Weights of a small sound classifier.
Data: trained on strings of digits, spoken by a formant synthesiser in many voices, 39062 training examples, 80.3 epochs.
Rows from block 3 of a small sound classifier, named by matrix and row number. Rows with one number belong to one neuron. Each number is 128 + 32 x the weight over its row's rms, rounded and kept within 0 to 255. All counts start at 0. Numbers have three digits each.
After each neuron's rows are labels from the 100 clips, of 14976, where the neuron reaches its highest value: "lies over" is the class under the peak. Only what is clearly more common there than usual is listed. The data: strings of digits, spoken by a formant synthesiser in many voices.
# fc1: first MLP up (model.blocks.3.ff1.fc1.weight, 640x160), inputs 0-79
# fc2: first MLP down (model.blocks.3.ff1.fc2.weight, 160x640, transposed), outputs 0-79

fc1.618:105139116152085182129163151163168150156198183117094174112172114090151087151211153111155062086118077159101132137133166152114151096130167110165098125182133114165124099080182144216145086113119118107154060070157138090079128095132121169125131167
fc2.618:219130043095106111144119157097135109190210102101142124185131076181147150127101129092143110170066148063143147146089131092205197138127154157157145134137160198076116139109136147144107188124158125142145184175127127132103099144180127122077142148
lies over: /ɹ/

fc1.146:106088129148126089111179147087164172147090128159153052131196139109100034177171158123156106100112104154147062093124108096089159152171096118130189114108130182133108166148128081108095122120158095183147164160118108136184113112155096132081083138
fc2.146:181108157097069176112078134177106057110178160126148079100149087151110178096112128139173147124191173145125076115109126163116129145147139114124126151127159089149118112071137098155136116126105134152139122127105125208103109148134078096102121064
lies over: /ɔ/; /aɪ/

fc1.34:111128152146198126176142152116148129141137134166101141144225096203152112171130112123199165129156150131112120159124124187083134178136116087199072140149042153163124133135119140138119093105115163108120125147141128085135126123144152144159057131
fc2.34:151107112170111140133125161147110137072157154068098145190046117059138134084123099134126196140171162096154167149150132114139163097151072074167147125105165118095126075120166161170161081135164080092162100131161153171156140103089168113138108087
lies over: /aɪ/

fc1.413:141145097157112130074120101151072134092122152132158173118120179118171119148125111079106126130164101186117083146111106148103093120146162129145140169138065125085080154109128159138125116182119111083108162098114095140202132112140087148132101154
fc2.413:126122093144126066080120081197155096149198141141072120138146093176112111103134089163139224123113146139143165149189180138141137187156171121124136111166148180123151150160140154168134061104167083108100106133142158111130143147133143094143102129
lies over: /aɪ/

fc1.198:103106095075131125134097092155156110114070045161134125193173130175065120103114164125113088114125145088146084105081121100186112210152086101124163163129141142137136086114110153098116148133081105139102182104143121138106141147087144115161119130
fc2.198:130073122120112090135134115107148103087134170085037166151106120164118160098096152146095178104171139139181107100142194085105134099105162087091135087136191086175119063086132106173136146120114130142057084194154142203078143136137083108165098139
lies over: /s/

fc1.91:130104092134181146114138160157075103099114167020182075121116120138136166114115170148063135130111154116109146159143180109131210117118132128136125153146134182159145127157165176101096126103140104183113105083121107128118176131155154116140129188
fc2.91:180154089152157150129136189118125116105142211183139125123095198122164166153112161127116080089091107182181179169077107127143122133158193138131128190126185123097173175119115089113063123133133137112164158076143123099135129151164137122132165104
lies over: /ɪ/

fc1.299:158155092150132131081117154098137172155146156148066103145115150088068092109119105153093154141143070125178134097140158077085161154135148120150172139183114137125173125130116159155128101132170125133149090156171049210128130149116110088135148164
fc2.299:199152148170096142125134141139154159088118136098164055115128107107133117140130114173169172110171113140142103192054157111133170161156103133146132099102098134163108130096161091152107123163172142131126151093097155083133163209108123157134117139
lies over: /eɪ/

fc1.436:184188117160177185089122171164112133113183172110066156094109108125174138132160165092178171135152098159103087164175141135122142082158126146128132104149097135129151149087170124096116114138150140161170111121119110177176154108145160142073162192
fc2.436:197117087159159133148176074135069115149145095102167180114123130146163109107139143124117143144092174119177124091125134140133089151160143144157156102127126157109128151143110127149116211112067118195132109115118157121131218147119172148135096191
lies over: /ɔ/; /ɹ/

fc1.356:113148160157109183121177093119089121093136183101121140201156117157085137075107142095139176136122066128149175122133164144082127099078164151116132053121126181114160158117088084129158186095149094104148134108136158095160157112010156183142123115
fc2.356:129054080125122167120106103166121156074105114127136149136103134135120133109163168231058154105162135097152125102184162103193067122131104181104141163151161096131121127146140170151153099158155144136108133150086134110124187052141169135199082139
lies over: /aɪ/; /eɪ/

fc1.93:160177102121152175076193137071099108130159122153120188120113083101151134141197169108152132139113114177140112125137151152183087138143168132143161137126108128155110155050166159110084142131181135196104080073094144156155154129147122138160137116
fc2.93:143143153068130150166158119174091104178126096126153098070173124075110178150125114099165096164124134167163123110128168123125140176123142121216102065104090136112090164153062112183114131146076074154151142168066138130067107092101155105139137141
lies over: /k/

fc1.404:103108123103154118194112117152098133109101115157147125127098110161120142120147154147093164114164121111087152103106166164075129175095070090116162102110104114139114146147138169120166124137085204124118080143072156051120103119184131168151104098
fc2.404:106112118177144167120096157165152152151144136130175126167152128105135113130172141125077141088079066159040139116150103114123124116151082096126112184124122134154097157106165093116104074146180103123111145124086132099133066129110055163127165109
lies over: /eɪ/

fc1.90:139109107105089139170132134147140145140149130193130126116157141134084118153111202084107152144070124132110086176112127101200126170080099150022127121126114135188111162066098070167149083179154135091078120105099182142165172157115189115125135151
fc2.90:128097179165128098106140130052178115105152109081156139125158143092129080171111127038137132083182071112191096100130090138094153103143134159139132145173069149065115120170106205138078163143158115143132129133135087119121145134076088080092112116
lies over: /i/

fc1.622:081138099133106163138153134053125078112082146087141153135124171186119145161114109083142087164139117135076065166112154189132121147119073151154118145076075180102205117137160191143113173145094166161110131147126126104128159141127141100165115077
fc2.622:118106106099107107106115101137095107150121125206144137137146108078096145163118080135109039154046187128079145143139134085155130178113123162094133119148108090163082135108146110054112103147100179141146096127101110143111084087129134092145145103
lies over: /ʌ/

fc1.486:130140164151164186173152164157189179111135173133061128096125099106086116158119057138156165078165077122147112098128104161139128081137161141142070083091175098135149123070148105151112133091150074163096153124186133173120129135105109132091196149
fc2.486:117098128137129137164115177144126191155118092102137133062127172106084192138086112131090107173137237165144086142174151089166112071057116152096116173119142148062153168216161122089162132159181122160113153037080113126104161148136157143177132148
lies over: /t/

fc1.190:083095125135085112144086147058190114160047134176142157126045166116135124097137086131138130129161127101103125162090125121166145131093141094149106172085113145112175112139146125147128137138064102115146160151090096140101205075158149119123095099
fc2.190:129131098107164133072135131107150123199161096116080151114181164117115102133109085097162081096109198107137087129116110099199114155132115108098135078111123087153110093106099121098135109083160140122151182159089139142109118105156095087180115142
lies over: /f/

fc1.524:121059132177114108116129123141125123146180118128134120101212130130147105119070066135128116135181067114095132141126141172087134047100084101151178099088119135097129137137134153144126154101140098144084090113120143184128171150111172135157169174
fc2.524:136168094116093131099098178140098170134167114190135122073144066136119190145129134142103105155156087099173194136169142069120189149147161210088124145140121121083129202119095091122117160163159190080084116088080129090124102087132163155073089095
lies over: /ɹ/

fc1.590:137071101092085127078084170092130138139168076145112136134148144118123125133107145126125111082109115143097106181115096164122167092152141128142055186074109120104152122101176192182136094149168146114211114135128143163154173152151105122159120116
fc2.590:113137169129140074096137107152106039206187175130114135087151091144078141139107102114139085159120173070131138114146171130178095153187145167107132069165136139132091156155100049099142063065142128143125116148116093160110161082139090087148130136
lies over: /ʌ/

fc1.140:074128141158185119151145086149136065150129156110139082114172132126163165130124108102133239139095126156091114131143129114115189124094099133139139151079091127116130134146132128084133101115124089211079153138115117122132164128154128119092127039
fc2.140:163105122099149169110127110184114123157123143121095191171097120087107129108073142084114055115169078048138071150156100159119108137108187074091095196100098123086144105102142151095076150115130134144099173082172118136119121121152114074118083099
lies over: /ʌ/; /eɪ/

fc1.523:131158145087144110153094091085142115091112153154132163129123154111123116143107101105166106087093163128193164130198120070098151125121119137149150123128172119105109131192128170152093103132138055107151053150131119161121159118145119099115147027
fc2.523:099129151086100098103177117121139074096143121113106112089068134131171121099128089090134131170051109110115117126255100131143149114118130116118098156106179104047145133144069074094132140120138120130094110118133136161106094066130134094123093121
lies over: /z/; /n/

fc1.530:135106118163160150097097155152121125091144136115094116151084109115121127154128119133194131136117105111128176141066139122077127088105157066136146113119101129147148080128119154137127074117119119139158112180100092087093089075145147146142171203
fc2.530:175115165191139190123183127115141106115164132157110076082120141100129120145143091110122071146113120167152173130135147127153146114211141155147118071119093197167141153096141133161116127139229099147179167099123128062097147113140190177090079162
lies over: /aɪ/

fc1.360:109077093155123123174113122068093081138101112107050099104122095129153080124168126108142150112179156135085140133127151117107112121097084081101125147066146154143131101163106138125069115186097051159171091150126157114145155170125140147060142169
fc2.360:148095128162189169142096124144120090142081150159123085116121106111126100141133167116127103125124164158119164114163123113112153174098122098080145088122100124138134096093143166134143103160096133091148104087121073135146109091198098145112135114
lies over: /z/

fc1.444:100156109116197146154142138114154136153134145151140112115178155188154138149074116126087124132103135086129153152115163202126141158105065080149123156117073094188087105133095141161139082132122133110103115139158166142109139122196190096189140135
fc2.444:109135124178140089112127143103121090114126167121034154212099105125115105131146128112171175114132144153098133178170133123122115154175132067153124187174128178103122111141123155164155146133131130125148073145179046159137150133071099135127107118
lies over: /oʊ/

fc1.213:172187151143124207147115156143139126123158177100048108102124130096156108159172169181146204088150090085108134124152111157100147091135144139093126117186096116119103114114155130161146109132167128115160058176135089134157129100155086173109163210
fc2.213:114133135143154142135137118144073107117181133095150134096143115155131104114057101122131157158117115129158128135135115076124147156115179102147136121115119194080185117109124114153134171075107119176148168073117144161095142096193118165107144192
lies over: /ɔ/; /aɪ/

fc1.353:110141120144083139149144152125121119116181169100116125160081128140162111121090138105165169175111144085132106172153119072129163127105120061132114129090164170170142131139134075138112123159098099137188097082111110115125135076150177135030118173
fc2.353:199165140116092160086131179152124166151112171135112150120155113140154106182079110109138073142147055127163185130132103138097101134122052171129126191070107150142136080127142128132021160191096063140119197082144122175159109131127134133115159167
lies over: /ɹ/

fc1.157:109105147104114130110159106125089098124099150130137123155062093136145115115131149167134109140107136136093149148181128207116090096107169166057135145081142132129157126164176149090151135143134102127140128076114104115134054098153100177175185158
fc2.157:137143109169101169171144136161128119174112067094158092045129083099086152166076151108113169136066124088125108085132158168150137164106117147120157085160153150060103130140162183117132094056181126171120146118137117130154106150126133148108087086
lies over: /t/

fc1.265:134125101155101111132108157076080119172095145123128143120185165122139098128168178120141092145176071167151057083173166159165114071089101067161181127151187157108150126113105095158092111096193154083117171103103176159142113152175166119108150116
fc2.265:062119213122160100200156119153154152133102097160180097087121147152111154106112098122171122085161146146119159093151165130188109111153110102146118087128130172108082182123084113118107221146114082123140183154089153139132142136092118100162155088
lies over: /k/

fc1.373:125116191109100097111118136150117113156116176115134085103170103129186128136112137080123067129184155124127117144133124132154147098135139170087146164103173178095091155132061096147116083191109179186159090084094131146144179136134148091153168132
fc2.373:131086063100157117074124121114126134085127071133103111095152090174111137174111138146085100088155147120133135081128079177122138081129127133174110146181134072120148116131119196106134162083153131116145127115143069071101178104093166108083109107
lies over: /i/

fc1.152:058128139174088122149135143136122110149181149096146077138109105152135114103094146121127178087165081090130178115071134126096132156132115134112095047115057060117136141182135104110083128173190110098115139153104096094063087086158158087175159134
fc2.152:126204127147114125121141153121169164141134152149077077176103124131112092158189090105129120152098120083136129179068144163134142175083092124173102119089111101146084157141081114112119085129161150129121151167140113195111132105096127134139129123
lies over: /n/; /t/

fc1.124:201215108166150184071144133157128122145173179106072141120153112090144134155172195081141163127143057164149110093222167121118143091161156131117183116172114161090138146093189122156137106140165113170148100056112071174194156130132160153094171130
fc2.124:163099147121166132153183124090097083186130129119172178092127134195125119095109085085152167135040168137153114115175109129114093107143182112171109120100126159115131161106090133176091163084046094135144105060130126169123173143145148118099135217
lies over: /ɔ/; /ɹ/

fc1.87:182157129128141150091171106159114077106145085105132168128179083082193108149147122084113148062118156139108124157131112142099171152102110112089158157112062111129109149115144116166146142182149129101066106107105123139160116131198146121173156054
fc2.87:131081125171094137109127085157095092191095045125194110143174150115167135131149124117152060121185092156188074151126132160107108114138106182152079111109098112159105088101150150131151181044089112125102098126096082153097096111067153135101068169
lies over: /ʌ/; /eɪ/

fc1.22:175110131143088087101133088138133092108124138172089137138128113150137146196116091100105135079125124143110145113105117183137115155156150145173104123119102123158185162172140170101119130124146183138083097141109077154176129137200161140092102114
fc2.22:149110159102120146139151130093167133134132164174165178110153076144140145100197151186151098132086097129098157150172126094152165185136110087157191139137131108133139117109113140102161059166040117106046131160155161125104137055156093161100138090
lies over: /eɪ/

fc1.107:111085145114129174154153133110121079122097169099126090127109137122075117106109160098138133136055125139111172095106131103137139078116146136191126215129060173137178090156101226059121100166146118189202145135171098108133153115143064100118114096
fc2.107:158113158148164118122161134118123145102125157155139161135097161064133155150057118114138133049084091070069125155133107130088094095117182144091147133091163108155171145124152111106089127134112144131074182087100106151092111105118136043098074090
lies over: /ʌ/; /eɪ/

fc1.4:141126175117129123118200126134112143111126202112106118113081066121143081186122107090143132091132148161122085116151123156172099097161141187113133228091146176117145147154101128073143160153094051091142162144083133144156130126163111118110148190
fc2.4:179134104114096151071189152153113146094117086156120157113138166147115113102082106137200116118095087132115071178147109169105148173133120081129139115130122107200136147145171091085127080126140092180096159063101102172147099192162082142166128125
lies over: /f/; /t/

fc1.336:125131084128114102100090137157148072208151078132159106199100140137129181132116141106133110103156142172128101177151137148182109127171110134129140144059091099111194133161133123084081139119155146142094171127108164126155185157126119154109141147
fc2.336:061129115146078191113118107134109091142118123108138093113160156187124086132157160140065094141157143151150104135159085137110076149110145144059061135135174078132154092149129107114125169104177102113109109184163117102146089130133108140115165145
lies over: /s/

fc1.0:166112124134071129085081189123132154090092132075124096122172131130147145112117055094154116144131142088101100152168137185120131106120106134173135121084147143128137122132101061148105155103132108087111164126153107097131194157095065134140091148
fc2.0:106072111173166164079102122197097105113139125171172142110131118144107106115144140106118062151139157120143185154137044096149059152112125131143143038094106093157111135134165165147101152111073181217108193116140131108187072077151165125148138191
lies over: silence

fc1.220:083119149100073180099116156123125034124131151086164116117121153169141133156101133119134159150114138172105078155113127147141097065148085162095098160076097141160172090153133115111063137120132132154117093135095115104140187124151136157113090139
fc2.220:103119144150153193135117091200141120134169170156081119164146106186092101123119103065045117074158187110114127113127092135101128147127077138047110093096147136126145102184157082033145136192175117150144090122089123106133082082155131109157097104
lies over: /s/

fc1.516:155144108133134149066106128112142041162144100095116120140143139054131124171071132087161127121175132132156103104098128151173056112107146105171138125130156099157164187144151093152144127202128187147142148157077106107116076087162135123152186100
fc2.516:117109188083135149156146088132075140195079113118162110110138134071099174106175055055148093128130153137149148134136164144132149131173176158109053131133125139128103191121101135139093149141157119116180147107110085103152113162087120129101123176
lies over: /k/

fc1.389:164127115196071123139149110184144112098123171122132082170125145180143131104088183102155122124171142078131123099206151135124176101121122143104161177136070202092152136108104104189092082125128105147141127115121123106176245109148189130092121145
fc2.389:102087135119093128124085126128167086090133130125122156135138162091140175217146159113136153100109059153112147103100115127121112070155081168137153093140131125102160042131147152154052112120122096108116140132091118080140144082142166132099192096
lies over: /ɪ/; /ɹ/

fc1.339:109182131068144151084164109075104138091157088103162150095150170150121140162126134170070130098066225144106144168154095100111115104125160142122144131110074079095114165101096151069150167162122158097141142123117091135124124113143088130171105180
fc2.339:206121189100101146129137127137146123165072113126133082109199083113138077159150137146142125138113143150106132097111197140130095128152077136162180121140088166155059149151157115094152136129144072102081068175083102130135065127093137114135170184
lies over: /eɪ/

fc1.441:171091100118106149090168135109127128123100119094156102155123094126102110103126143179092087153077118117189095121157173111150115128128120125117069106162152152113120125137119137144076134139173100148130149132148113075108191120217155125118146129
fc2.441:139143123136121150118154134136153127137103127104164100101136116149202132143099104128177134176106111136122116101161150139125159101136067124097100178096195119120144145103077103168085137131135064127118129096144048093062119059131099083098181136
lies over: /ɪ/

fc1.379:203119117160154139152118136089113179168129122076102146163170078173097181145189151108175142122173105115113135138123160139119115166189144156080106158145151101132093112119128114043111158201104144134116121151105148179133120121080154125110132092
fc2.379:088072076122093106120138151121103109146154111093120123175073130149132083184178103158099145134130137169117118178138155074136158125166174102125125129197136073096151144115149107117130139152170190129096083120127171124126133117153129164137116131
lies over: silence

fc1.20:124162118084105087124211048115101143058127121121120097151161122135076124125180170148116143130062162134097140127138098098089146148097133164117159158099040175160122155138136158108104161127141166150103162123140113104116120124167119142151141140
fc2.20:147090198168144131144062193095126200089104136173153071106149169113188091172183135134137147139120124185132144121132122123125108135109088162115137144180108103138037109137143108141161111167163099162085110068100107124101109175112121140149159176
lies over: /eɪ/; /n/

fc1.259:151155103172147123171045102161185123106122140144106100119072193105136057143140116135166207134135156140134220133139091124124186120133108117132093134073149181170097130156090068164163158166127139175104074097091115135101151120109149139133170152
fc2.259:139058149167129126164146128099090149137092145132142120110137161130121103159158080173111170106189092114060179168137103128097160103069124120170107158176117114159159144168123127089104133169119104122101136139141132132101155132087124065109090139
lies over: /t/

fc1.508:189164101126157151054109150174113082171135148160099174132062140129136169168119189123129139172148152201119089202111116157148150176161143101144157125148126128104100137134171135140133149125149182145159094125102092128148159142115109163133100163
fc2.508:151120143083187072125132096092094130156145095132115173106177162106092108191088117153132090147004121119101131099157157118152103131112198174200132152168104159170118118168144198123140104140083109169110076110109101123079118109101166095125137126
lies over: /u/; /ɔ/

fc1.527:090111168146098141077167083164142151144084127107111147207157138134062162077213099133144144133111173130137119151145146116129187120124133110130069138158127150126106106075110148093151164107119162143131152147162083179071055107153104116116125121
fc2.527:168133159139180146155113182137115152054116169123123118145127126095166125178126147162144122173148091155102107138131093101138064131115079079129118153119084091156193140145152126173164055118166093199183095072166133160120186142111103167164097157
lies over: /eɪ/; /n/

fc1.180:149156171163078139085079159105115151118145133115162155103087147115196199133159187107130109100119150172121151143087173150154083145146170135160102128109064105148111139100149106122126142163131188102154105155075060157123129087137120109162200188
fc2.180:182143129167112115089140111101150105144152062109108166177141139129135141070153158182124152130112182120114125178146171110123148122170148080102138090133131146180138148076116196165174064111120107106126129164158141070094114038115182120167091162
lies over: /aɪ/

fc1.245:151141104132058118182160137123145103150124104159076110127129159135068102134077126128098123101060139129125117064099118083142190134117162108106203150134097195087137121206098146110090134161131161106061116143108090199114154153172125086108140129
fc2.245:172149132076183079122161161098148137149139149144103169091149098121183117115112113125170094069158184147083165159153155108088207149105195154082170066134093146083167153139117118136175146163103111126098158162156123169122149053133093158101143068
lies over: /f/

fc1.187:179102101077115139172147129074151089134151152059144089156087133137110177090106173099140116132120131110120128170095158127151195125102108117193197139148113127163126168172137101084125067176155131168128091168072153114093190098084176114182172204
fc2.187:229120156110159144162128159117157123112128125107157111102118125062125164096103142135167066114145124168162112169083147097126156103121140170095069197088129159129133136155107107083123123149192114137200124090098071082159175128129130111135112122
lies over: /ɪ/; /ɹ/

fc1.266:131074120061180134169139172143143176160043134033126180150103117051083091148158133113166111154094158126090189092130137149111144147130143149117115131102094191095137106100152091107135147180101117146122108176162112157117085130203079145153181149
fc2.266:073161143132112092138176200167201095151185121155146127120139118122117095073123158132122154204124162119129126184124154044112100115104146053149104139147142125092152142118092162165056169086135153152103134125130128172136127125134125115126119151
lies over: /t/

fc1.497:157193133162139079101105137140136117052125153138080150118116092118148138106112149118124125130066201121141096198149142139159073175169130183135104162121080080165108176149122121127159137131131147118092121109145120123122099114173104121159074143
fc2.497:159135126155107073136119156148155155134092052142154170100089167054132111126143118125125142117081138101130174092149189142117153143122124143094157150172100183159084138190183145100183135117128149111070158124055068114087138109072143151127163123
lies over: /n/; /eɪ/

fc1.138:151112139072117173070158139099107110112118162081087174128087107079144141089122140080141116138147159079167099125095110129172126156122155159166102143126124106070165190095088076144105123183132133126150091148094122152086161112155169084165157117
fc2.138:171129153094134128080144115129096117118152142147221058133158143109107114124131152132143132081131051215091025117151136082097112112112162090082130179091129101143169134054169107087097169138127086106110121115097115195107122134165127121141159116
lies over: /ɹ/

fc1.96:153141147086142122120086129089117125176109115150139165142125137101142140099151174140165149120136186168102083209102094141125115155121109132122159143058098084105145142158175107072109107114096190102211117151114146107137180161145128122174090141
fc2.96:137136120105162126123109114194086119133164105110138085099146115113134078116154114107140077148135145128079120102179089159126080131118158166106109086141193134145108127124041059114117158109147089150115130176086129211087095164104134076105137110
lies over: /i/

fc1.368:144076140146087122179182144122136165078116160083122089144115076137136153097113129108130115117131108076123108074165179146086134035118090164125194144143086186118167102095078103133105153124154129148128126103093085067123109137113206153106141173
fc2.368:140096111136130136121094137103173095054162138172140101123104123169146149167162158139130129109114102086135155121086165105118144103104088202142159098145133074121151088179153179190041123162118113125134166090066157116146186060152202172167115134
lies over: /ɹ/; /ɪ/

fc1.427:178059106112054156050054193163163139165099148107152197114110118182102109130171150141229104153163154129129111105155130174166104184098148143140173115078122107081138107083149098123105107092155063115156160118158155180162124158113059116092185119
fc2.427:097154139119085123168150156132094108133155132045135083078140161063137170091090125078100194165196160117163132108118142140166124150077148136130102098125078133169168200092121122121134110082111142162075178129185201082121142119113161105170133175
lies over: /t/

fc1.244:205145135089152127097156191128105144114169181129126168114133121183121150136092138063157137100130136091143120177117117164108194118128165129121111179126072138086129126109095141140159128178092159156142138153128116113133136068127145094098132186
fc2.244:188200108117073189133128083151125090116179118120114089174130144122103115158118086129086162079094147103126120192107156105115139085198140080201133080124138163156148123144083159160137132123137098180147118155079187046145127067126143145181149115
lies over: /aɪ/

fc1.5:094124139132139140159119163115113075163112128129162079157087121143143141126069149119117117102192177121144130107085141117182183053126084107076118177122166176111154104169094118146087145189151099199112097146135133097105159105185154111109179115
fc2.5:139102095151175129143139126080186098111121112129113147164115145188096082115153112163135178119078155139157153165138147058104178106136110108122137138116193105155158135154155128090192135144128095128164161178149144147158161065172058101143104108
lies over: /z/

fc1.211:072050079165154159111136103109112145124101153118164073118122166123107113071087117151104151138087098113156092121148126112053137126079153136085129140120107113128149103145121132141114122122114131153117101161102125135155192167186151148115100135
fc2.211:180124135121205139090158132122161125101104149086089118145167144110145114088098152115162108099177090092105139101150067135150146132128152136094123130161143097125162059126189127191147145117116137089149120175226081129129101123099074092135112148
lies over: /ɔ/; /aɪ/

fc1.372:135128094143103169153095153081117160199180149145132094094142157109134141124119179136116164110177072091139087129119157137086163142132093116113150087093130129121157122140147177125112130141172104134112156162074099081136072111142133092172177133
fc2.372:135136138125078121148108088098136138119153127164119195165102124179118153146059129064153139063132088121109192150143175111110124158142105078121144182170117250149078158109108079143159132114136162104142127112164092088073165137098104150128145110
lies over: /aɪ/

fc1.52:136138132127137120068075112048106045178143104087153107179111162126179162134143158091125082076155159166111138204128145122125106134146082146165163160121148141104137113172140144136088138154141125127122082160075112136137146137156173129163092102
fc2.52:118163079128137097092075086145076108144112185132127162143135123120140095097151136152152123175084142084100100135118059133159140164155117211091104147106191109108112105129070074103160117049123112164089147093143168152091145159162104096098094134
lies over: /u/

fc1.449:075134190098074129108094164112101087122142174135102166100166157143165110199154116125110176094123131133086129143153190183118129125157091143131106154059116109115089149082197139110149052197100134127122125125109104036084134086134126137106103123
fc2.449:154126161125078136173122104098159099078140083131144067143120145138138146127161127123138103094110084112223121096118143147123089084120155121177174089156139088130131123161158118155162108148137135140143137107107142186123107104137156190097172049
lies over: /ʌ/